config.yaml
model: "audio frame classifier"
dataset: "single English command words and digits, spoken by a formant synthesiser in many voices"
train_examples: 78125
gain_aug_db: 10
noise_aug: 0.002
n_mels: 64
hop_length: 160
input: "log_mel"
spec_augment: false
win_length: 400
num_classes: 41
output_stride: 4
arch: "ecapa_tdnn"
norm: "batchnorm"
activation: "silu"
depths: [18]
kernel_size: 3
stem: "single"
widths: [192]
init: "orthogonal"
optimizer: "adamw"
lr: 0.0018
beta1: 0.9
beta2: 0.99
eps: 1e-08
sam_rho: 0.1
steps: 6600
batch_size: 128
epochs: 10.8
lr_schedule: "step"
warmup_steps: 330
weight_decay: 0.1
Rows from block 12 of a small audio frame classifier, named by matrix and row number. Each number is 128 + 32 x the weight over its row's rms, rounded and kept within 0 to 255. All counts start at 0. Numbers have three digits each.
After each channel's rows are labels from the 100 clips, of 14976, where the channel reaches its highest value: "lies over" is the class under the peak; "top examples" is what is common among them. Only what is clearly more common there than usual is listed. The data: single English command words and digits, spoken by a formant synthesiser in many voices.
# c30: last pointwise conv (model.blocks.12.c3.0.weight, 192x192x1), inputs 0-95

c30.35:167140129154116132113129154142162128145101178163117176132167117191161145190110074132176112148186087141143212153090162128147172092145149140091119123123131081117201087124108136121087119110105108112125111090208087156139116110078149161124098143191089092103115144144122103084116121150091122112
lies over: /s/
top examples: /s/; /ɛ/; /j/; word: yes

c30.16:147122111123113156134139146112167163118102144177169128175139149153182144127126123076125069136156157155149088124101111153117124158125147117083153096111163059093054165129145167122160121081097082093131123137135153041138138167142147085099125120177095058145174130118140091156144174088136173170
lies over: /aʊ/
top examples: /n/; /aʊ/; /d/; word: down

c30.32:121152188071084124155107076159176126131120128139061147133117157099159147126140082141136132078121110150113115158092147136136115135168108123136120091149125125126140086090150131149124128085124123053093094099090153105081105100058145113112125133114141058097105144157060132118166150116151122120
lies over: /n/
top examples: /n/; /ɛ/; word: next; /ə/

c30.44:142130132113159106130160168125105115142125118128141110073081113140164098144107170162118147123128138153126138176072151125124144128162112152091143120119148096080106114096147106147129136127094143152136029105163211124154126158087156107117157120128081165062118160130107114088123129154179124136
lies over: /eɪ/; /l/
top examples: /l/; /eɪ/; word: play; word: alarm

c30.109:134123070105150184137105145158182165115111161145174117114095167143169118121121089067073186128105109106111123129128058093132098092146122134105117193183094081087126164080140121118102124103127164067097129079124052156120139141128165139119112155123164084186187183136124118138095125101156097085
lies over: /eɪ/
top examples: /eɪ/; /p/; word: play; /f/

c30.167:144131090082123157145140143161157098153086154131062139117087148128175142178107160166142107115153107101123098178148115142134155154129157183102169099095088119131108110113121087134097135125113149137159132120115163160122164166148074106132105133163135071137134125110094067154131129047149125163
lies over: /l/; /t/
top examples: /ɑ/; /ɹ/; /ə/; /m/

c30.53:076138123142092113115124102192121149114144111100144120105118135102150126099099116156109113097105099097094137101149118099176117116128200158124098170104125095141117144134078134113128112054117126122140169141183150102125136214162165109120142159186140116106117098126097092153148157158215092159
lies over: /eɪ/
top examples: /eɪ/; /p/; /l/; word: play

c30.136:148120129133148077143101163134126100105134147126117101102102146138154130123147169084093115086133084101163153137113145099093109086096098134134108126057186129093100113122156195143148250098124115074184206124139117165126111122092127153159116108104088121071194117136155072147122070129085115122
lies over: /p/
top examples: /p/; /ʌ/; word: up

c30.36:153149149107142167143129135074133126157123120118154130147136086075134139119110091118097113155160115145147086131163109123167137173142112108121122140114153122161159200121109203166150161135162121205172142133196105192156180137157138196149170072094158166078204140087138178138158138161063186094
lies over: /ɝ/
top examples: /n/; /ɝ/; /l/; word: learn

c30.119:102113131115097126110133131129153120131117158126155127090133134124126093165154069114104120145123108164162132158165137108146145162155141137068146131152134098095120152184110160104124119125086147193104159143142114124121086115176143077128154141146149183140178139231109136090127115123116088110
lies over: /ɑ/; /aʊ/
top examples: /n/; /ɑ/; word: on; /aʊ/

c30.93:116118119139094098134138123119093133120104141115116100134113161150152134138092056124120147135106152107126150130148114114154138093174111088150144151102064168118151134125142115122137117126174105070064164140065097100074162063068150190127117132181162087122120191146141152110140123156124045139
lies over: /oʊ/
top examples: /oʊ/; /ɝ/; word: lower; word: no

c30.163:081140103162152136155137145179134130123064119100139174109103132135113106124127110154123134117101121109171141081132135159144140125106145162065151161096141127106187134118067140149185061143126097160174144135160113144145129166188179128094057101100127118118133094100159113167117148095133114188
lies over: /u/
top examples: /u/; /t/; word: two

c30.23:120070151172192046157149103174168135118206126160114110084119143114132123141097100115120139108151109137118143134127134125100117081140148138085133128099114088128160156111140156137211145144115159092075154120105087096111185114114165060159175098104146168152154201129169148130058113104121167164
lies over: /ɝ/
top examples: /l/; /ə/; word: learn; word: alarm

c30.47:145128129114157093098145106163128092163175156141064108112133123135141137064132103173123184114138115132137066172098144110111131102123144163085106129091107122090099162138062127127180131061165166150109145075152080104106132203169150102101148125106152130102179078115176126153111107119115114097
lies over: silence
top examples: /aɪ/

c30.34:136206103143146136109164130156172154153098136092185124145135095149100098185137154128097114146127182124164124122138140128146127154139153120139086160132096144130149100187060156104098087135107151172129115130192138174134187118162015111122122103199102080115073118107160164142129119143164124029
lies over: /eɪ/
top examples: /eɪ/; /p/; /l/; word: play

c30.11:143077150115144125099133153122150144137131134167084091108165111138075132135159110150159125085137101091106133193112081088136101141134116131078138120189101112118141164167163081107097053167101109108077148119138105123112075167150093137166098162084153134110174126175149085136183097141116140077
lies over: /θ/
top examples: /θ/; /i/; word: three; word: eight

c30.79:156137124097139072132141115112155121133099136078123168123119144136138154126050076121113144138130147152140161109149139133117094087137096114161072101131057162096140148154100155095143141128152084108131141190115075100079164072106132149139086136092113110087135081138098089079137116101122071098
lies over: /ɝ/
top examples: /ɝ/; /l/; /n/; word: learn

c30.159:125109127100124133099103142157154175148134113101134089106153118140171151082088114075063185118118109103125130118122126127150061125104115139151108142167121135134114142121100166150077104136118138071080170138132062134130106104090065120147103109128195140123141155165110083084081168110102178125
lies over: /æ/
top examples: /b/; /æ/; /k/; word: back

c30.186:176143115114151166092141128141155170134128103118176125151098146123127135120102099117108146141148126109133123129162140104143133151105158136118152131148092145087096159139160125154095129115111100088118146123114071115116104143188107155102078150141104141125159158143176164127064104136090132188
lies over: /æ/
top examples: /k/; /b/; /æ/; word: back

c30.121:084079090132112180136143167158155111126137107132117163153104143077141133051163128104104150176145145149149095102143116106123151122207101116115106138082133166112134111139089117140111102126152120166133134130181096219122149170083119205188106091115132142111147125141149151130107102100109116197
lies over: /ɑ/
top examples: /ɑ/; /n/; word: on

c30.178:089123119142123146138141137162122178173113158114122116121128130103139132122135133164102140168088108125130124128143113120145121138142123165136118142118173107084134111147035161162152094135179096125087132071122144086155120105102100140161069146110195086114192149163119060134076093111087060105
lies over: /j/; /u/
top examples: /u/; /v/; /j/; /m/

c30.49:148188090120130171060165162126149151142080155130115082165091082128140170131096156115100115156121152137097160155101095101148108147090130131128107084145104159138125145143087133168109106150110141086121142115093050087122105113097125160178079133095127062128178138137098138121172153084093130135
lies over: /oʊ/
top examples: /oʊ/; /g/; word: go

c30.42:112119127130138161130088151121138116152112145121161104060136119142177176185087080063118123149120099148129168109135160117163091133162098165112037162113156129132101162124129172099090122143105102089131090134116100163160103036154170099137111101121146084133153147151129050150122131088122050176
lies over: /f/
top examples: /f/; rumble; /v/; /aɪ/

c30.175:109143148123100168138179168180183128161101140150135127124093129154150113121140097093159118134152136184119138113157113129135184114121154138102140152156153174131116105118127148175114108134099130166077089165102135173151159192134156147071127065117141092104135201177106160111123148138136118114
lies over: /eɪ/; /oʊ/
top examples: /eɪ/; /t/; word: eight; word: open

c30.146:114162144091090116163100089192159057149087181111104114065070084184200165119122143065174172140108094155130131129112111109122093113171080203118089131119071103170137094133142112135073116153172195142066144138147147176132144094087169149148137139147127108137154101107057062107163077170077127176
lies over: silence
top examples: /s/; /k/; /ŋ/; word: thanks

c30.66:105145124149121083156086127145171148125099157090089153175079134086146122173083185087154121131146094104121139129140086142117065137151167124144103126155083116099090161150088149184091162116141179117080227109100145149103150122112106134086102145202137113129148127113075043131108161147126147114
lies over: /aɪ/; /ɑ/
top examples: /aɪ/; /n/; word: nine; word: alarm

c30.180:139123080158153135144170097145173148139153170068118165152097146164142109101084095134077146114136164118144106121150138181095092114092138138079088114077131110087088102182088118113105116110058121128169095097098123121144048153088133127075107193104099115150126148122129161121095143113146132127
lies over: /oʊ/
top examples: /g/; /oʊ/; word: go

c30.117:178162149098133180138141141129164126104114119115151138086144158149180127069072116093208147129093137155123166119092158153129121137077156113110119126104053115100114119110161096158090114094089077063048110122195124162091156078079127132115114130159116172162111187084135121095178095064144132155
lies over: /s/; /z/
top examples: /s/; /z/; /ɛ/; mains hum

c30.13:078077098103143075139170126163143157170169171188095116072119126203148118114116107106123100117121086085120098156164136129098151126164101157107149102079173117046112119105176137117179104086121125101181063082174102153099116097166114062160146115097136157093140078123229121094085120126127172197
lies over: /ɛ/; /aɪ/
top examples: /ɝ/; /ɛ/; /ð/; /w/

c30.120:100169122170140127121159076178098098153126134121153130159162146112159126151125130109117121136126162153144153102117108152159100119104130150143121132108108157099124104124141146141101160063094111188184090144118096138107125097094097157136139091075109150096134115148134133061169148098086144121
lies over: /ɑ/
top examples: /n/; /ɑ/; word: on

c30.65:201144159141160177079095092187156123122121133101123153129161174134156098169146128093078206163093176131152132153123139127134076169140151133112139146146106103135123149123173140104156146126129129035091142112092074180076182120140150169125167085118141106192143132139104116116101102072087102132
lies over: /s/
top examples: /j/

c30.27:127136089131107053142129147152188159157123209114156122118093130177170131106143101079134121095122102068150139111117085114114100121176156198065150122111131074074142096110131118108153089112143062159153128123167117135159100127150187119125083082177084154146147105146202094159092138097169117166
lies over: /aɪ/
top examples: /ɝ/; /aɪ/; /t/; /m/

c30.9:096143130096096200138144126175177176137114156131125144163085134128130155124086087090102100108104169098145105121144110142144094092141112132149093120165123112088148155065116126214091118094109164186111155056152118153145102140129164123126108097086143079110064182107091164149120135116092129085
lies over: /oʊ/; /eɪ/
top examples: /ə/; word: open; /eɪ/; word: eight

c30.116:080099145099100150137118135168170090176108170166113125099120134096153165139128101101124186153169150127186107108101150106192154213169095175089130123102077142124133182176131135090123077082133142150126183183156116139114165199156142132172151160095103097063139145143100112083213157133117110141
lies over: /t/; /k/
top examples: /t/; /ɹ/; /aɪ/

c30.20:119138067153151134137175205164158183098097144133147116116118121154142070149159138123153135177066103148162239159157112128097129136125141134134164144175099128123131130098109116151117111165090135167089131149160068139121125125131109188149139098150116191184127173149149143078108097169105149150
lies over: /ə/
top examples: /ə/; /m/; /ɑ/; /ɹ/

c30.124:152201093088065164109115141127154171202087153121177136142134127084133128134159109105105185161126170132186139125109064093147102139123166160152099106102119111114111078129142105153115131104080129161147141134140120134211132134157102078091091135068162139146107164152167158145127123093117137123
lies over: /n/; /l/
top examples: /ə/; /ɑ/; word: alarm; word: seven

c30.130:121116099166147125162117176125154163148115160119156104090119162053172142126151102103167190171142122155135156125116060107092098107182112143109051158121119095091150096137123114111140156078133142179150171082142145176169146138123140115084091064123166147156128151116125172153059069128151149129
lies over: /f/
top examples: /f/; /ɔ/; word: off

c30.114:230170092114117131092146117145111109158075213156140149107150160169173174165090133164163144171132131150111171207121140085141141120112180122093097126113104120103129167123124115120079145075102144147107121084163140168097126168155126122203091150126133100159164107143128118156105076061108111107
lies over: /θ/
top examples: /ɹ/; /i/; /θ/; word: three

c30.104:101101110076161147165093148145125177164099145131169121147111144129139116176137110115131094126103105084118103137103111140116189157159140141137192098187160101134103129107123133110048135076090078098137093171115100152118126151127107133134092209149132118190109051095138132066154083122137158184
lies over: /aʊ/; /ə/
top examples: /ɝ/; /aʊ/; /d/; word: louder

c30.110:172189143096099207116087169133186144157129118153160122115151172132142166134149129085155210121137155172149166117124095101131135194135168128105076158155156084111111142103126116121133111033127139185084103115206099179152150155146181136085164117117101148169123122084156180079128094157149184165
lies over: /s/
top examples: /s/; /j/; word: yes; word: up

c30.111:171127135108130066123104154121173102183118159153160127148150157126133149097112148116105137145128129147149090187120099120124116143133138156152105130199144158160140106102134148097074120156180155098146000104141140111145150133104134109071133087120139114126176101045171061126186071120139155155
lies over: /s/
top examples: /ɛ/; /s/; /j/; word: yes

c30.179:104098085113131141131132146104122119108150130181100139133113111132133158106127079138102098124080144141142148113126172133122154064164065111115148104083137109076136163091159103155041100130093107121140123075156086132167057099168170128144152118109117147163134106136172070133143093164105151129
lies over: /aɪ/
top examples: /aɪ/; word: nine; /m/; word: timer

c30.112:152190141071142106097150105160163143125110143109124123133142149130149097123132056087117144171132116086098121168107115128173117148118144154103078075102113120109136197077121182146123157111132123090112110119132102102106152146203164123155121127076145100095191073154082150092136053155090103092
lies over: /ɝ/
top examples: /l/; /ɝ/; /n/; word: learn

c30.1:067159136146182126114195169116172140113116182101161109081127117133137121133085101096099137132083140149112146153145079163093164119137135124116133141159116177139126102078118203113133121109179128167052088110134068130137188102105117090128167155131126104101127133166129148127153178117089098183
lies over: /ɝ/
top examples: /ɝ/; /ɛ/; /ʒ/; /m/

c30.190:088102164139132164173144107138129173079145100145106145098061147126089134106113103106149157149135065073178145119174151144136133140142111127104140145076098161117104121156112085136166082102168117141124133145084164116092131170107136142192128118148098095125103147122117183144091208124149077098
lies over: /u/
top examples: /u/; /j/; /m/; /v/

c30.184:115148073100122150150146154140157152123132134097169149139087053117129125129137082089112165102073121099139106134141116167156151114120147134140061103141128108142130143159156155089130153135095139199111088090129104167158151086153120100121137118166113155161105103171138137053072100111095148143
lies over: /aʊ/; /aɪ/
top examples: /n/; /aʊ/; word: down; word: nine

c30.169:098087151079118101123123154170122110158115143168113093082097107108141133098120100142135120101114129129158109113131146090123111153177125162129087111097144115121133125113138092069136082061099178063139127072106162147156137194137173138139123100057100147127094119154190149107088103033136120201
lies over: /aɪ/
top examples: /aɪ/; /ɝ/; /v/; /m/

c30.128:140108134127072124143119140113168108160116169137093046102122147114166116136119106102080126147055122143127155121134082103143119143188175138152147106149181107139123111090112159075089166125060129108159112147098163151117154155105132061124141114114097168108077107205138113070108145100144135135
lies over: /ʌ/
top examples: /ʌ/; /w/; /n/; word: one

c30.24:091106125076103118138082172130140084170070186130099133114117092128146104154116126083128144146139084115144157104104134125119114130103124159161118085087082155197088126103133145123089116142132120068086119157120069130087135139146174178148068119098145079105129127141123097118132085090118079137
lies over: silence
top examples: /ɑ/

c30.57:130106114073099105125111164133160213159123141137195125101063159145124077092183121108126147081088115068136120134122110127103105122174081150130125139109139146123153142133088137134129112057130081106136123125131136118172129112151096193137115153100104117122102084150187161045188103119170139129
lies over: /ə/
top examples: /ə/; /l/; word: alarm; word: hello

c30.0:099140088129113179116141113094146143160130123142156059143134118118121106114070109096128166145133132112126160127149103080124176105089137148070094101137107091139127109168152172101147137124059132071123143137139066090159134138154136072094151125121135080081145141139116083069115127118121122152
lies over: /ɛ/
top examples: /ɛ/; /w/; /ð/; word: weather

c30.45:117148128109174151154094080121123097133165152113140129140117124178150134115102105107119154139107136087148148124105114151096103151147096129106069154075151104144117154129132109127129142129118110141081183041143102175083167062089150140049144153150130097103161145094132100105137121118081147106
lies over: /ɝ/
top examples: /ɝ/; /l/; /n/; word: learn

c30.187:131150130132141164115121139145144127151100141125115115120118153130149149099113101135094168085163136159117141131065117063132077063104140164127117148119091211177094128126134124100073113114128096165112097094128150097127110132091110164137166093145091139095119133184092132125168140112118089051
lies over: /ɑ/; /l/
top examples: /l/; /ə/; /ɑ/; /m/

c30.52:123125172091103177119128166099147158119089135150153161141127115144143171154133148127157102152147146118155180151118089157155088132123136146141090144126164078082096155105146119105154135123097139085196123083105103113153106039192112165148084161080151105143159117030146088127117099153112121099
lies over: /p/; /l/
top examples: /p/; /ʌ/; word: up

c30.51:132141141107098086076078130153155087181165143170115121057148146169165118107084096142109114126088108155036182113121129116205136069128134093107116145114120124086089101102106089089094113118125134150111102091200144138114122179100164130087115128194124094144136176136131103062079160113139135154
lies over: /f/; /eɪ/
top examples: /f/; /eɪ/; word: play; word: five

c30.131:109135112083060132125154089130183160162142169158147137131089080127165107126144054105062113139083171157142121141080084160134085121142088136126099117135112149120114124116098092192084119097110168143071144115122134097166054112094113130141089091063166124115124114113170145141110153028103134119
lies over: /u/; /oʊ/
top examples: /m/; /j/; /u/; /v/

c30.26:094125132095167148132185135148123080103108148117076109088140104178146072108109133138120049133126156121144120125081169105153155130122122121135139116092080091112152150141118111110107081142128131139087103162199078177126133146110100134099184118116099177142138077158140209149155155232148128150
lies over: /ɝ/
top examples: /l/; /n/; /ɝ/; word: learn

c30.106:132096168152129130124120148152122186105080147150104104127127140092115170178148172103179158158136111096178143128149120152119173084114074101073101157116136169135124102120176098172151134120124137119160163171141173129217136143109145156143055046156126173128112131120149152156103143094125089173
lies over: /l/
top examples: /ə/; /m/; /ɑ/; /ɹ/

c30.4:137148152109090141128161156165166131143062176113163166126103155110169152090062110072185164198124153156175114149151130123165120172118189171071169105098101107079095156105164098127091137135088074105152100116154128129112108138114133143143144112153176171152206183088139109104081121102125111168
lies over: /s/; /z/
top examples: /s/; /k/; /z/; /æ/

c30.54:114138125130121134134103123128110117108076148168119095167110116155142124158139105109168116087069149121124145164130101065137142133140129106175142077153113122087090131151107120075099113096096099135092146165140122154176122150139156102101092106130126162081070147189097122114154112075113082110
lies over: /ʌ/; /w/
top examples: /n/; /ʌ/; /w/; word: one

c30.154:166153138141100111149096075204139092084120167072136164089110094114149108123075177133175188131109167096144100094092125081156090184154094149121072092109108128136117142113072161114111110153148101130083143105103147163153164104096160140107167132123140106149208075095136107092133142146098130167
lies over: silence
top examples: /z/; /k/; /ɔ/; word: pause

c30.84:097090118123152087146119169127139104166108159139127112095094117158137161155087124094123139108063069138165129122127091152069099035189106142086123201122121082182083112136120133105149097132135111096139135105125143121146105124148116135073081100129116116123149098138123116086151119072113131170
lies over: /j/; /u/
top examples: /v/; /j/; /u/; /m/

c30.30:129061133064140084132116156120187157108191149123151134122149150188120135107099136072105126152099116137153113115126114214149071142196118113123176168125157113105109157131129127067110118094112199137144086111189130154155112143128121135158193099133102189182125143153148122076135101090126130195
lies over: /ɑ/
top examples: /n/; /ɑ/; word: on

c30.141:128112112092163122137163108146162129139146099115120099109137172118155173112122105133083159099145118161138113164119084117122059095158124142069125112151128087108144089041124160152128040103166172158137152105117113164119065122156170068140163081084123156146136066143174142100098102150106126244
lies over: /ɑ/
top examples: /n/; /ɑ/; word: on; /ə/

c30.171:183187103162125093103140112174160138167083146174159165140140159144159207159113146150201126071095110056092128143075129105132149192082161137091108117122079104143175165187189110078084140081120155149117091121078150109139129168141065167115117119153128116115113060108157138111193140179137132105
lies over: /s/
top examples: /n/; /s/; /eɪ/; word: eight

c30.43:104140074131084129107101064151130135122081149129136132075069151125116064139095082154140168114136110107140158164156139078146170082116115143127065078146129040103165144173098158173156139169088091092083196145151105176159147184148139109088101162154145126073117188173125075108121109092160128135
lies over: /j/
top examples: /j/; /m/; /v/; /u/

c30.158:124121145064179126135110171135139140120147138127119125110138112122149137146096159155178133132120120071067183147123108133140143089136111123118172129160115144138139197231076133182185151196187122099095148129192101141097132123106173153142151175113121139108131143136116081165122157131133163134
lies over: /θ/
top examples: /ɹ/; /i/; /θ/; word: three

c30.75:190127107078101120139095082102127097131111166094098153103162154153182155117114117161197130100126135101061120148138127115171141141155072103108073092081115100127186179153119108126102163197141146112185117172103146107151144144117151167169149136110147096100132153075127026186180096138167076142
lies over: /θ/
top examples: /ɹ/; /i/; /θ/; word: three

c30.5:161090117129108089110139122149175057095180191170091095124142145149183147124158119151158071130170157131105148203082132130143152174119159111102102126111117158086204139094106126111132100141136121113092159141164108058139092158162126134144100095109134180081099108161183173140117123182200069130
lies over: silence
top examples: /ə/; /oʊ/

c30.74:109147125093182136112154122172142117169172132120143142177121136115152119141069118152129137100156152135098083155109123137175158077105053135171134125139138132150104105110096174142080104097149114128102122122118162125059168140099119087160139106124121029083112118120141130098194102161141125108
lies over: /eɪ/
top examples: /eɪ/; /p/; /l/; word: play

c30.76:134119111108142086185108131103102153115139160136105094121131083150120151157176139147146094071119123123148152167144196120104131145153080147120125094125153124123169139143114147148103189109178141036168101096058169119161116093158152188133134059177143176110118157172117167129164115094169085071
lies over: /l/; /oʊ/
top examples: /ə/; /l/; /ɹ/; /m/

c30.105:139155123172111101142101120134118089088156137089150163117115103121101078130102093107122130116074132138074124093114156151151109043159074097091092110115103092139143106109117078118074162112108139113121116084118166158097123097107135124066147149124079079167125129094158036064093089162042143088
lies over: /p/
top examples: /p/; /t/; /ʌ/; word: up

c30.132:120121125149098095179077185166157166133150164145145162116109130142158107153068145108127087068112116145169120119101136157159101131131155133185125080150105102115114144132130113154100117105072157104114145103134107131081089082107156132135105098166122099097129184127123137120108194129123190046
lies over: /p/
top examples: /ə/; /oʊ/; /p/; /n/

c30.83:157180086120106112135091106141167097111152136116129142125110099104135136148086102085093100147144129124087170127136110130127168124123068164079114132089107074161079183076077086163092064161063139105083164119112123169103071089161155108133103147120171164170156143139068099175093083084142108166
lies over: /ə/
top examples: /ə/; /oʊ/; /l/; /h/

c30.94:095175111140107150158138178106111136124123111179147108153100155104128156120113103104157140135081113119106163123112104172118141122132118083140066110111117063095179148141142122172066126153099121069136074076100099123150104087162109084100140086129144144118120121101138071151173082183076112151
lies over: /p/
top examples: /p/; /ʌ/; word: up; word: help

c30.157:128111119189158123159175164172135067084116190145120132092114106158128103209057159069147093134127127094126132119100105137139086106128148179133080163109041084149140133137123131177113079179127180108098121106145095130059134111087139162081121154104101090125157117111070141112116103155141121140
lies over: /t/
top examples: /s/

c30.147:136112118125132111140115196133181137115086154134209098113085148186166133133040072064106122153114082145081186152123067136107126123139173155158167149184151112132103164154171189122107130118118139107156147156164101146102176102107136135120155102118115125180148151156142065090109104064166115129
lies over: /ɛ/
top examples: /ɝ/; /ɛ/; /ʒ/; /m/